config.toml
train_examples = 45211
color_jitter = 0.2
cutout = 0.25
arch = "unet"
activation = "silu"
weight_standardization = false
block = "basic"
upsampling = "transposed_conv"
residual_init = "none"
optimizer = "soap"
merge_dims = true
adamw_lr_other_params = 0.00086
steps = 18600
epochs = 105.3
decay_fraction = 0.3
Rows from block 3 of a small segmentation model, named by matrix and row number. Rows with one number belong to one channel. Each number is 200 + 40 x the weight over its row's rms, rounded and kept within 0 to 999. All counts start at 0. After the name is the row's rms in percent of the matrix's.
After each channel's rows are labels from the 100 images, of 14848, where the channel reaches its highest value: "responds to" is what is common among them. Only what is clearly more common there than usual is listed. The data: short English words printed on busy colour backdrops. In brackets: how many of the 100.
# convs0: first 3x3 conv (model.enc.1.1.convs.0.weight, 128x128x3x3, each kernel summed), inputs 64-127
# convs1: second 3x3 conv (model.enc.1.1.convs.1.weight, 128x128x3x3, transposed, each kernel summed), outputs 64-127

convs0.120,099,255,187,136,195,255,238,181,236,202,238,228,176,208,235,201,260,225,221,170,195,219,185,198,136,221,205,214,259,239,149,213,164,220,202,242,255,222,165,220,235,237,157,149,216,195,216,170,149,191,219,207,178,191,165,181,286,184,188,169,312,96,225,234,266
convs1.120,091,285,219,227,199,209,202,186,203,178,164,208,201,172,245,171,159,239,224,258,166,107,178,203,240,242,209,241,170,202,211,221,125,202,254,175,158,239,222,154,268,176,280,238,197,267,196,192,228,250,137,169,177,186,260,245,157,187,231,240,163,236,200,207,157
responds to: the letter e (77)

convs0.24,112,182,189,185,185,190,157,173,249,216,193,291,174,278,136,246,198,224,191,162,151,214,208,167,234,229,278,132,208,209,216,158,219,209,203,205,221,188,263,151,197,193,271,253,169,210,245,226,120,156,216,192,162,219,184,184,222,261,147,246,239,207,144,188,159
convs1.24,101,189,181,174,247,237,272,173,268,185,188,150,272,139,173,278,187,186,170,109,246,199,174,182,202,187,134,236,158,225,198,228,135,174,188,194,218,236,211,185,161,222,224,173,209,196,198,243,214,179,263,177,143,187,218,182,214,243,188,112,188,179,170,224,240
responds to: the letter f (28)

convs0.84,113,230,268,204,227,180,180,206,279,191,200,181,178,183,187,129,180,180,231,214,200,151,209,237,261,193,266,250,99,191,174,174,314,228,171,214,178,181,224,151,218,269,199,193,183,140,191,155,203,200,237,228,188,173,213,244,171,274,210,244,89,155,243,156,178
convs1.84,101,187,151,219,250,209,206,196,217,198,189,189,254,215,179,280,118,158,174,175,218,297,243,202,165,205,134,204,173,209,191,210,232,200,113,186,226,157,166,201,185,249,212,213,229,169,168,236,206,160,300,224,182,185,171,163,200,130,120,160,217,199,138,162,212
responds to: sans-serif (87)

convs0.93,098,146,176,156,219,242,279,175,236,221,159,172,205,251,148,253,216,151,154,183,184,132,181,215,222,179,113,225,222,234,216,214,93,196,177,196,204,202,133,223,197,206,207,268,175,180,167,232,215,138,182,255,208,224,93,217,169,215,145,153,212,302,179,171,211
convs1.93,087,200,191,256,198,176,165,150,169,162,104,220,211,201,160,197,250,194,183,164,214,168,194,239,192,194,234,200,174,239,142,173,166,211,157,225,212,144,253,149,189,141,213,227,279,223,141,167,206,200,218,176,207,183,206,188,301,278,144,200,194,139,221,234,125
responds to: the letter a (61)

convs0.99,093,211,220,228,150,228,181,209,184,231,190,210,230,218,159,244,218,222,208,190,264,207,209,202,253,220,262,211,224,226,170,203,246,73,224,203,186,211,220,268,234,232,212,71,238,192,134,257,176,194,185,248,155,162,232,229,192,234,175,141,133,156,212,191,229
convs1.99,108,210,210,235,212,216,205,244,297,189,200,108,239,181,229,190,187,131,244,281,248,175,207,228,171,154,124,185,196,141,182,201,202,313,145,214,211,171,203,193,183,249,170,220,159,228,232,135,169,183,201,203,180,158,158,205,144,191,197,160,264,234,310,179,213
responds to: small letters (69)

convs0.18,125,173,217,172,272,207,290,162,226,234,125,177,175,202,199,175,217,221,178,160,184,170,237,187,167,207,167,165,235,229,211,177,166,168,176,214,216,167,233,219,227,128,152,192,151,229,206,159,250,211,157,242,232,213,140,142,262,266,268,198,219,228,189,143,206
convs1.18,112,253,224,162,155,225,157,266,188,175,276,165,198,135,199,157,228,262,186,214,210,264,175,210,206,176,155,185,171,145,162,233,234,192,147,147,203,189,239,228,165,252,239,193,209,162,177,239,210,223,137,182,163,167,167,160,233,147,176,246,187,233,193,195,180
responds to: the letter f (35)

convs0.48,111,194,205,217,165,195,197,185,139,192,261,140,212,244,233,214,217,155,194,249,98,178,175,273,208,193,141,186,165,260,152,248,232,243,174,118,236,242,188,158,216,199,213,215,130,203,205,218,148,226,154,189,191,188,197,227,209,199,195,198,168,216,159,218,193
convs1.48,088,212,181,210,240,238,246,225,173,190,177,212,195,242,205,245,239,199,187,172,237,167,238,181,125,199,122,179,156,170,220,264,206,162,213,165,292,197,178,205,155,230,182,211,196,220,153,221,222,206,176,149,245,177,196,178,217,188,121,207,272,173,255,149,294
responds to: italic (73)

convs0.101,094,168,125,223,135,177,173,169,195,288,256,235,200,254,161,178,182,214,152,174,278,272,221,197,234,218,221,263,191,193,232,178,184,206,160,192,211,279,168,181,238,172,202,148,168,151,228,174,190,286,163,253,215,214,149,164,176,152,157,92,212,240,246,246,298
convs1.101,092,203,174,259,229,176,236,163,246,201,268,245,148,231,192,191,246,213,216,182,155,246,185,218,228,127,160,221,174,251,166,172,206,219,217,216,156,166,232,232,151,188,240,144,169,245,242,165,203,191,235,122,163,150,260,201,256,200,163,153,182,175,207,214,201
responds to: the letter w (74)

convs0.123,083,190,205,254,237,201,135,190,169,193,211,239,120,176,165,224,179,270,210,222,190,247,228,216,244,311,250,206,158,240,253,187,214,133,201,159,160,181,168,165,137,175,248,228,171,78,220,198,168,177,235,212,180,159,242,131,194,224,190,220,185,252,191,163,241
convs1.123,093,175,220,136,158,168,173,228,144,225,261,121,200,217,213,149,125,218,135,118,140,170,221,226,154,200,180,237,224,273,183,97,200,213,125,216,201,242,280,195,176,177,192,225,172,248,199,230,169,232,159,163,249,203,183,193,163,230,165,200,176,169,170,121,205
responds to: bold (74); the letter g (45)

convs0.33,101,210,263,255,205,236,250,235,189,229,134,209,244,188,227,179,129,157,201,208,108,185,196,203,144,183,207,217,200,295,221,214,182,179,91,163,193,172,235,189,206,214,255,223,115,199,188,215,176,193,212,210,166,126,204,242,170,212,192,152,163,159,186,215,178
convs1.33,109,184,166,219,204,207,225,212,177,172,244,211,212,316,243,204,197,259,220,174,232,217,248,186,214,279,253,202,293,233,187,225,263,258,231,249,171,179,171,242,266,228,195,301,223,224,228,237,199,210,206,166,301,224,250,251,227,190,249,219,178,111,223,167,243
responds to: bold (72); the letter t (47)

convs0.54,114,228,215,296,146,159,218,159,162,237,248,209,233,209,200,225,129,172,169,156,182,238,186,192,140,165,172,192,154,163,218,205,262,212,199,213,236,128,186,188,207,174,320,198,175,166,222,178,187,222,232,274,164,162,172,217,209,160,207,162,163,224,153,236,205
convs1.54,114,153,155,183,194,160,202,192,187,145,198,219,224,278,178,202,227,244,231,245,216,249,213,234,239,229,268,201,175,283,250,280,168,191,171,247,159,289,84,194,187,222,213,235,175,203,216,263,238,225,207,196,246,254,273,278,159,148,161,238,236,182,257,157,294
responds to: the letter i (78); serif (52)

convs0.119,100,145,230,244,188,179,244,226,192,221,171,179,165,155,165,222,233,230,208,230,207,130,229,140,205,266,193,152,219,205,237,156,114,176,145,200,219,195,252,137,272,224,150,157,94,205,189,157,280,191,199,229,183,125,219,241,235,264,238,203,171,251,256,147,200
convs1.119,094,252,211,216,183,152,189,216,127,179,253,220,229,184,224,157,138,235,199,57,184,184,196,260,121,155,182,178,276,186,227,139,196,179,141,214,234,239,215,281,189,204,225,194,234,168,204,223,147,277,132,169,202,153,234,171,230,211,254,182,207,194,166,186,209
responds to: serif (54)

convs0.37,116,152,142,144,244,216,147,143,255,208,189,153,231,236,209,183,187,193,154,164,197,199,168,196,149,194,142,155,185,179,224,152,276,218,170,199,240,259,176,188,254,234,155,227,170,182,181,169,279,220,168,181,210,230,244,189,217,238,211,217,191,212,185,168,235
convs1.37,110,283,211,233,210,140,249,274,205,173,222,268,153,182,160,156,211,190,263,280,213,239,243,181,174,176,248,250,248,226,230,242,191,208,218,136,224,225,180,227,149,148,183,195,234,112,249,242,212,190,235,235,123,189,211,193,246,177,242,193,224,213,230,210,198
responds to: sans-serif (96)

convs0.77,090,146,221,152,190,201,220,226,117,173,191,258,205,207,181,227,178,229,210,114,158,275,135,174,201,223,176,169,224,207,231,216,152,220,217,243,187,128,158,219,212,213,194,171,195,186,206,159,163,184,161,224,179,273,151,206,157,166,143,207,141,242,258,353,174
convs1.77,099,204,217,205,109,188,210,187,143,160,300,226,215,189,199,113,212,194,148,233,189,143,206,200,165,138,224,198,253,165,209,117,182,246,174,114,116,192,90,199,202,180,208,218,186,182,251,171,166,178,218,183,187,152,203,229,184,158,211,119,290,195,180,140,214
responds to: italic (82)

convs0.94,108,176,262,183,257,213,182,176,202,197,205,224,144,228,239,209,86,209,159,198,158,158,223,271,244,166,224,196,116,233,162,208,248,189,160,184,188,249,158,189,166,160,215,183,163,172,242,260,168,193,100,171,213,149,212,199,172,187,271,213,173,171,210,180,197
convs1.94,096,126,151,269,209,160,187,139,133,208,151,227,177,159,189,143,169,191,175,143,119,169,159,222,178,161,209,199,170,228,177,197,169,215,140,230,243,197,239,186,174,211,221,161,233,258,202,214,216,124,230,173,184,181,217,188,191,186,165,154,146,156,197,208,147
responds to: bold (71)

convs0.1,098,184,235,166,118,187,156,195,228,196,236,238,235,228,182,154,296,183,240,181,268,236,161,237,180,232,139,239,219,184,163,263,128,147,279,177,197,155,192,241,171,214,185,169,187,180,206,175,178,251,229,184,220,198,152,231,175,207,190,206,198,146,219,183,248
convs1.1,102,200,177,257,276,226,248,212,146,217,177,156,128,169,238,161,230,161,161,200,178,253,210,228,178,188,196,219,140,179,173,168,269,217,138,148,197,218,206,185,159,171,185,170,231,172,238,209,297,146,266,171,140,195,205,167,104,143,217,213,220,262,183,253,231
responds to: the letter m (40); the letter u (28)

convs0.70,089,253,212,110,125,232,269,294,238,247,240,253,168,173,170,188,160,191,257,234,102,171,234,127,117,158,201,230,233,241,185,217,172,216,188,182,193,228,194,217,147,174,193,218,159,95,195,141,226,211,163,167,157,172,203,241,185,153,236,240,169,210,285,237,237
convs1.70,107,175,234,222,148,196,203,195,97,211,189,234,208,145,156,134,131,243,96,148,229,142,253,166,133,195,182,163,176,112,220,162,224,197,192,162,145,227,222,251,220,245,200,171,195,229,161,150,160,168,192,238,288,168,204,232,187,263,233,225,243,207,191,239,190
responds to: serif (56); the letter y (25)

convs0.40,087,269,181,230,178,121,166,193,211,296,226,144,254,198,227,177,209,187,178,226,179,202,233,277,184,166,167,227,177,216,240,176,191,175,121,199,215,176,200,210,282,224,259,195,207,203,222,165,342,238,155,234,229,201,199,205,178,197,256,185,186,227,152,225,246
convs1.40,092,234,235,190,192,165,162,145,255,186,160,289,199,182,116,163,151,170,218,237,240,301,187,137,201,223,167,226,191,221,222,140,189,180,228,213,194,234,161,209,125,181,238,164,180,116,214,217,204,153,211,243,169,206,187,183,169,165,172,218,249,155,219,127,172
responds to: the letter n (67); capitals (61)

convs0.83,089,170,203,217,200,167,106,184,257,219,261,246,243,180,194,224,117,157,204,168,171,280,236,195,180,162,187,125,314,275,179,191,208,201,178,229,247,207,186,202,206,219,213,243,148,150,207,207,106,228,161,247,202,227,141,162,207,185,202,178,322,217,122,178,206
convs1.83,090,257,219,191,203,215,271,218,212,196,120,285,154,159,161,216,182,255,196,219,157,115,197,231,242,162,213,229,182,236,163,218,184,191,279,209,161,227,141,188,261,176,220,217,224,212,292,177,178,173,201,234,187,177,247,225,255,164,172,214,168,277,191,205,226
responds to: the letter e (68)

convs0.59,100,223,215,168,185,238,201,132,217,227,276,203,232,236,208,190,208,223,178,256,191,216,117,218,149,194,178,163,181,271,212,254,182,186,140,215,207,177,168,195,271,125,267,204,203,198,147,246,197,257,280,304,159,165,169,225,158,122,173,126,175,229,176,201,214
convs1.59,105,108,171,199,187,219,202,280,242,195,150,164,257,309,167,282,207,173,250,166,206,171,207,241,218,242,229,183,218,170,301,212,183,183,200,220,294,182,235,217,250,255,200,165,192,154,189,186,219,206,155,218,275,224,214,167,225,297,206,243,163,184,304,203,220
responds to: serif (76)

convs0.124,100,174,212,251,202,234,191,218,223,188,153,229,137,168,275,283,109,170,172,206,214,231,199,185,228,143,171,212,153,240,214,221,210,278,143,202,186,233,233,176,181,197,167,223,197,260,208,215,212,138,141,218,228,153,176,242,222,251,224,216,193,245,164,245,133
convs1.124,099,240,229,173,170,214,142,165,204,166,157,185,194,151,212,209,196,242,193,218,184,132,231,207,190,224,175,255,188,202,176,218,140,151,232,180,154,203,211,234,136,194,140,301,167,192,187,267,200,241,98,204,247,177,225,250,247,220,203,162,176,201,244,166,196
responds to: monospaced (48)

convs0.52,106,174,268,173,152,325,245,271,185,261,140,182,214,163,198,263,151,137,191,162,144,137,154,186,192,175,175,170,175,177,197,296,210,203,249,210,212,178,169,184,226,250,155,231,187,217,157,151,195,206,166,256,165,232,230,257,202,230,258,149,202,193,266,167,200
convs1.52,108,169,240,224,180,213,190,199,224,257,240,222,165,221,182,223,232,143,196,250,205,253,215,173,181,235,216,230,173,229,234,183,199,133,183,208,227,147,207,146,213,197,191,177,103,224,121,195,186,167,185,166,240,195,205,194,177,127,204,262,247,184,106,216,204
responds to: the letter k (28)

convs0.45,095,199,251,207,178,265,183,141,141,202,179,244,138,179,246,160,201,172,200,254,112,170,191,205,247,185,178,192,163,223,196,164,167,189,162,239,163,213,72,200,177,146,183,193,222,192,159,176,166,178,223,205,170,155,200,168,211,130,183,231,168,207,149,262,237
convs1.45,101,207,185,144,185,282,169,177,213,203,261,237,261,206,94,193,154,137,255,179,149,193,273,160,161,203,210,156,153,208,185,217,214,197,150,120,208,186,254,133,253,245,221,219,156,194,216,218,157,201,168,153,194,252,191,214,185,215,298,219,203,212,243,95,159
responds to: bold (72); the letter y (45)

convs0.81,095,213,277,246,188,122,164,225,256,188,234,250,174,213,203,231,196,212,179,240,185,236,173,229,157,266,134,212,120,213,253,199,152,196,137,149,222,167,174,186,160,113,249,231,169,217,158,212,201,191,284,200,298,148,97,157,199,226,185,193,226,235,171,208,181
convs1.81,090,210,198,195,198,239,195,194,173,186,192,162,203,194,241,178,173,253,175,114,215,270,230,216,189,199,154,283,304,227,207,213,226,202,216,249,114,174,198,165,219,138,169,128,235,189,175,233,126,197,158,222,169,167,203,247,212,205,125,197,241,169,136,201,211
responds to: small letters (62); the letter n (61)

convs0.56,103,197,186,223,250,216,250,204,245,217,196,227,265,227,179,193,187,244,142,234,168,207,203,211,199,233,217,190,223,254,218,252,180,187,174,171,177,213,207,163,257,193,243,232,222,203,220,194,219,177,227,203,145,162,193,105,195,202,251,122,168,224,250,206,161
convs1.56,105,168,216,184,222,159,228,266,187,195,178,239,258,269,265,259,242,250,248,163,247,173,181,267,242,215,225,224,186,186,274,208,188,179,206,270,215,236,198,257,212,266,215,198,211,243,203,232,180,237,141,210,177,204,191,227,215,251,254,223,191,178,223,257,233
responds to: the letter m (25)

convs0.104,101,249,195,241,216,209,188,200,185,232,141,205,206,233,204,214,180,208,265,153,188,197,115,220,162,219,204,134,212,201,190,153,149,236,156,175,163,242,131,162,262,185,168,136,174,224,160,194,172,199,125,173,107,162,172,215,197,238,158,178,207,149,164,298,190
convs1.104,092,171,185,163,212,200,239,169,180,154,177,238,159,217,171,195,161,204,188,173,191,170,206,203,245,157,207,193,119,198,173,150,170,210,277,122,214,143,166,148,157,277,221,185,207,203,191,169,175,207,165,198,240,208,194,143,126,223,251,198,162,192,95,179,183
responds to: monospaced (36)

convs0.43,098,207,141,153,220,301,219,152,252,214,203,204,197,199,248,245,277,201,148,170,197,147,141,204,178,222,179,236,264,224,172,245,172,224,200,234,242,145,165,228,161,189,199,197,204,197,172,235,218,234,186,179,148,174,181,178,154,218,178,162,309,283,201,210,226
convs1.43,085,241,240,207,191,225,186,201,204,177,201,238,174,167,205,201,178,184,238,191,199,149,206,237,190,174,243,178,135,237,179,265,224,224,253,168,114,234,190,123,217,240,202,165,219,216,320,191,267,131,211,159,180,202,203,257,264,233,188,202,157,135,158,184,216
responds to: the letter e (64)

convs0.74,086,163,174,173,164,189,223,186,244,173,185,169,184,199,216,210,154,191,165,210,140,206,143,133,206,263,276,174,110,197,236,253,211,216,213,170,279,158,218,179,250,184,207,157,163,178,181,316,284,132,205,184,195,228,198,173,200,219,192,195,220,195,218,212,167
convs1.74,108,254,161,125,175,149,166,226,202,235,187,205,113,242,142,232,245,128,166,156,184,116,182,192,177,193,172,233,263,201,174,148,206,254,216,198,113,241,192,256,171,232,171,173,190,200,165,216,170,194,280,121,203,240,172,195,256,239,163,142,222,257,204,169,212
responds to: the letter d (84); small letters (68)

convs0.125,126,170,239,258,215,256,177,225,216,159,173,237,189,253,209,193,201,201,246,145,219,265,269,162,148,156,188,217,212,248,167,203,168,170,169,168,159,219,100,213,132,224,257,149,198,118,192,206,106,191,205,188,191,184,148,293,210,237,181,178,206,184,197,235,178
convs1.125,111,258,222,159,144,218,197,174,212,177,207,153,192,204,200,234,215,182,195,259,176,224,135,304,156,179,178,225,198,213,181,181,222,243,166,198,178,214,256,222,182,224,163,183,177,255,180,163,119,250,239,186,224,195,209,168,218,138,191,219,129,226,169,192,132
responds to: bold (77); the letter r (55)

convs0.22,088,168,238,234,150,173,193,130,209,184,204,165,168,191,191,258,198,206,202,261,228,172,174,205,214,203,233,189,250,237,220,241,190,174,198,243,164,166,196,179,297,162,187,122,230,233,175,190,284,184,212,251,240,240,232,165,205,221,275,271,165,226,119,230,192
convs1.22,102,216,241,190,221,185,201,224,214,222,209,235,209,183,203,147,134,102,219,105,252,265,251,186,151,198,179,151,175,213,167,142,163,122,227,205,194,126,181,192,165,213,195,195,183,214,170,221,243,212,199,265,230,178,204,170,243,113,201,219,260,206,156,153,161
responds to: the letter k (59)

convs0.0,095,219,255,123,155,261,224,167,167,152,193,258,194,172,213,186,193,195,213,191,255,140,169,184,241,286,207,261,108,97,194,235,88,238,219,202,271,179,230,212,138,186,83,219,190,217,199,235,221,218,152,237,209,221,149,180,202,184,188,157,176,200,180,192,220
convs1.0,109,197,148,216,218,170,202,186,168,204,237,136,209,171,123,166,177,182,193,173,204,197,218,178,133,185,206,125,274,158,193,175,197,210,182,162,179,200,185,154,263,198,210,199,175,221,203,129,154,167,209,104,134,153,198,223,168,219,194,198,171,240,247,112,218
responds to: bold (76)

convs0.7,104,201,201,207,234,151,150,146,242,268,304,220,231,235,155,191,162,305,199,256,176,236,118,179,243,208,216,212,152,222,224,189,287,164,110,205,160,163,187,161,251,177,214,160,200,197,194,190,187,174,246,182,216,240,204,141,207,169,112,195,162,208,206,247,219
convs1.7,100,223,257,177,259,207,262,159,167,223,141,179,203,205,258,220,152,167,242,227,139,105,219,185,191,230,206,218,243,190,187,204,133,182,160,188,234,254,212,156,189,167,217,248,189,279,247,167,136,216,161,210,142,165,228,213,231,235,220,178,179,139,267,193,110
responds to: italic (78); the letter e (62)

convs0.21,113,154,264,243,175,271,298,201,179,250,101,218,255,225,151,160,194,263,221,155,223,161,216,194,145,253,167,247,217,219,168,175,162,148,146,195,221,283,171,222,268,134,133,238,196,269,200,251,160,177,192,221,179,198,221,192,203,305,203,201,209,216,266,154,179
convs1.21,103,179,270,198,240,300,248,288,159,171,159,224,238,211,275,267,245,170,182,237,230,239,185,190,223,232,232,189,228,189,202,233,170,203,198,232,283,185,260,197,223,256,226,205,218,172,225,198,194,184,163,160,269,183,249,164,226,138,179,218,190,190,173,233,185
responds to: bold (91); curved (90)

convs0.13,090,217,190,182,169,120,271,204,200,195,240,247,128,172,207,209,184,245,177,164,188,208,214,224,167,212,209,250,226,304,202,237,204,217,177,208,202,173,164,208,191,171,130,201,225,168,248,234,221,175,183,196,151,216,142,209,232,135,168,184,221,233,270,220,156
convs1.13,102,235,222,236,218,210,162,274,173,154,228,186,178,170,225,195,233,189,201,219,190,202,190,97,257,283,225,140,230,158,196,252,260,215,217,256,210,190,217,190,239,191,163,236,202,234,189,161,157,187,188,193,255,234,217,172,193,126,145,242,237,259,156,160,183
responds to: the letter m (27)

convs0.60,101,113,221,141,208,184,144,188,210,353,230,225,203,218,190,238,190,225,184,158,205,259,150,265,191,191,183,142,154,196,208,174,230,198,216,244,192,230,150,177,231,220,231,128,233,144,127,218,220,196,229,196,240,228,224,118,194,287,238,208,212,213,186,172,246
convs1.60,102,214,242,258,217,246,265,211,202,175,250,184,271,167,204,197,254,177,215,249,222,233,145,169,165,159,180,208,232,221,240,236,208,275,181,200,226,174,272,173,228,212,224,156,229,129,192,165,190,188,290,231,234,212,151,150,131,294,212,200,226,268,233,171,262
responds to: the letter a (91); the letter r (46)

convs0.29,102,186,191,184,197,190,228,142,136,302,249,191,232,260,155,159,250,132,254,244,269,215,243,220,212,306,162,242,171,182,105,161,163,220,160,168,180,151,236,211,190,130,195,179,185,178,176,142,252,189,206,164,222,274,183,173,185,212,170,190,161,165,249,151,207
convs1.29,102,194,205,187,171,250,170,247,179,181,236,114,168,155,183,175,191,157,174,180,209,190,207,105,157,151,154,124,207,218,213,152,198,170,245,154,229,213,213,187,230,224,169,158,188,143,170,178,169,201,205,209,193,222,268,234,113,110,135,192,234,231,170,231,215
responds to: the letter n (45); the letter y (26)

convs0.78,080,198,257,199,157,256,155,184,201,235,201,189,148,269,168,190,246,201,198,183,199,204,143,191,170,204,151,214,183,231,165,184,191,205,187,152,203,207,195,203,259,154,225,184,180,191,206,250,236,173,212,118,263,262,211,147,116,242,147,195,108,205,202,238,231
convs1.78,089,189,152,196,192,187,238,152,159,182,194,158,191,248,210,250,160,240,154,212,246,218,219,210,192,197,220,186,219,270,186,182,195,253,151,200,203,268,216,203,185,183,109,185,230,184,130,202,223,192,270,210,225,166,182,173,263,265,273,161,232,152,129,173,144
responds to: the letter w (28)

convs0.46,109,216,237,262,122,224,176,198,180,308,225,174,217,205,179,155,168,270,269,223,181,242,180,231,199,178,200,163,214,233,193,222,198,236,136,220,237,160,196,149,189,171,228,219,162,196,168,188,228,220,213,235,119,200,214,176,201,298,152,177,178,155,183,186,230
convs1.46,101,146,198,186,202,198,173,175,156,177,265,164,262,256,206,178,161,181,210,178,200,204,278,213,175,217,194,211,171,193,295,206,222,191,248,212,148,241,184,228,273,199,265,221,168,191,151,238,210,159,157,258,171,188,201,193,214,166,278,233,185,189,227,170,223
responds to: serif (89)

convs0.118,102,163,196,220,129,210,155,184,188,281,323,256,162,160,171,161,191,237,206,184,242,183,219,217,296,266,175,211,266,202,238,193,221,186,196,183,201,210,203,158,207,158,274,162,150,182,206,183,188,178,250,278,248,226,201,209,221,239,163,210,163,241,186,193,221
convs1.118,105,152,193,174,243,237,166,235,236,169,222,123,189,155,164,194,187,226,125,253,147,251,178,177,167,202,180,147,209,201,207,196,185,203,207,237,211,177,167,247,189,181,243,234,103,188,165,140,193,226,245,212,216,204,201,240,186,176,232,237,175,203,226,217,225
responds to: the letter n (45)

convs0.88,096,214,222,161,146,260,187,156,202,284,243,265,137,217,216,220,183,185,196,226,190,211,188,172,176,182,176,159,193,261,150,190,243,219,157,203,224,141,178,224,205,157,221,162,205,138,220,186,160,161,270,79,205,227,184,184,150,216,158,211,216,196,234,324,199
convs1.88,090,197,167,239,199,251,185,222,216,202,196,161,279,147,239,178,166,191,191,257,213,197,228,144,179,208,167,226,257,173,247,185,263,217,198,169,258,274,134,167,159,211,195,247,170,213,228,136,200,209,230,204,158,239,196,176,226,211,167,155,211,146,181,155,165
responds to: italic (72)

convs0.12,093,222,265,159,249,234,153,200,303,202,179,244,159,184,235,194,100,168,245,141,240,251,189,183,196,187,224,176,260,248,217,158,201,163,228,242,206,157,275,129,168,241,165,245,251,203,182,169,204,214,227,225,153,170,210,223,157,226,212,197,168,168,154,160,191
convs1.12,087,179,191,250,269,136,166,187,161,114,218,193,241,193,139,217,207,156,226,215,222,222,186,202,185,196,190,202,236,182,241,171,166,173,258,213,156,129,230,260,195,151,267,222,246,159,180,232,192,159,163,233,176,217,182,178,181,108,163,157,187,111,232,144,205
responds to: the letter e (88); the letter c (31)

convs0.63,109,214,199,139,313,236,188,152,256,248,138,168,223,180,131,198,157,178,252,179,142,130,164,218,188,142,186,163,179,250,191,148,238,218,212,197,175,208,155,197,131,161,201,122,235,114,144,211,198,183,164,183,233,212,196,203,170,183,231,276,202,205,170,138,175
convs1.63,105,222,210,195,236,119,152,278,130,147,214,258,166,259,113,180,238,136,184,147,201,167,143,219,199,176,177,182,166,178,197,213,206,187,168,228,160,188,173,213,171,187,188,155,270,153,192,192,173,180,267,183,178,207,217,157,163,181,181,173,141,167,206,119,148
responds to: the letter e (100)

convs0.10,100,187,167,249,177,254,149,263,204,172,277,231,181,147,179,256,163,193,256,237,358,191,273,210,238,200,236,243,152,177,162,166,151,181,219,197,214,202,185,282,190,280,155,210,186,226,189,184,162,178,245,164,210,242,205,233,180,180,168,203,150,191,285,183,151
convs1.10,101,185,202,191,215,190,175,205,231,159,282,193,250,121,142,213,179,142,119,232,213,262,222,204,211,152,132,181,165,142,130,171,211,205,136,189,200,132,167,160,106,172,239,254,213,233,205,171,221,150,219,132,182,174,180,196,168,272,217,175,228,141,214,163,178
responds to: the letter n (74)

convs0.106,102,252,151,195,313,185,207,257,228,218,206,256,270,230,205,241,240,278,211,176,163,164,205,258,151,202,162,244,99,199,156,193,125,153,174,189,187,212,214,252,170,185,112,185,181,147,202,214,190,186,198,193,265,198,224,174,148,241,197,109,199,187,227,141,180
convs1.106,112,118,200,161,194,208,166,219,102,155,191,138,181,161,193,188,194,193,235,154,211,234,221,108,205,252,191,199,187,173,225,189,231,284,198,224,155,253,141,225,190,194,220,337,213,164,152,142,205,195,197,191,162,179,210,262,156,230,218,191,201,200,270,201,157
responds to: the letter n (80); capitals (69)

convs0.44,098,157,175,208,253,174,123,207,147,269,130,189,201,212,154,279,133,192,228,214,266,183,255,248,240,160,198,157,163,182,217,172,297,251,206,157,151,134,241,239,177,153,169,218,217,192,203,252,211,210,141,209,216,175,179,189,243,189,146,244,180,209,161,213,198
convs1.44,105,266,216,110,182,165,186,220,212,199,181,214,157,197,206,152,216,232,183,277,188,156,207,173,207,199,215,210,178,245,154,233,108,206,261,230,219,302,204,178,186,182,164,152,208,153,291,186,184,221,167,203,223,200,203,204,180,262,226,182,166,226,283,179,130
responds to: the letter i (51)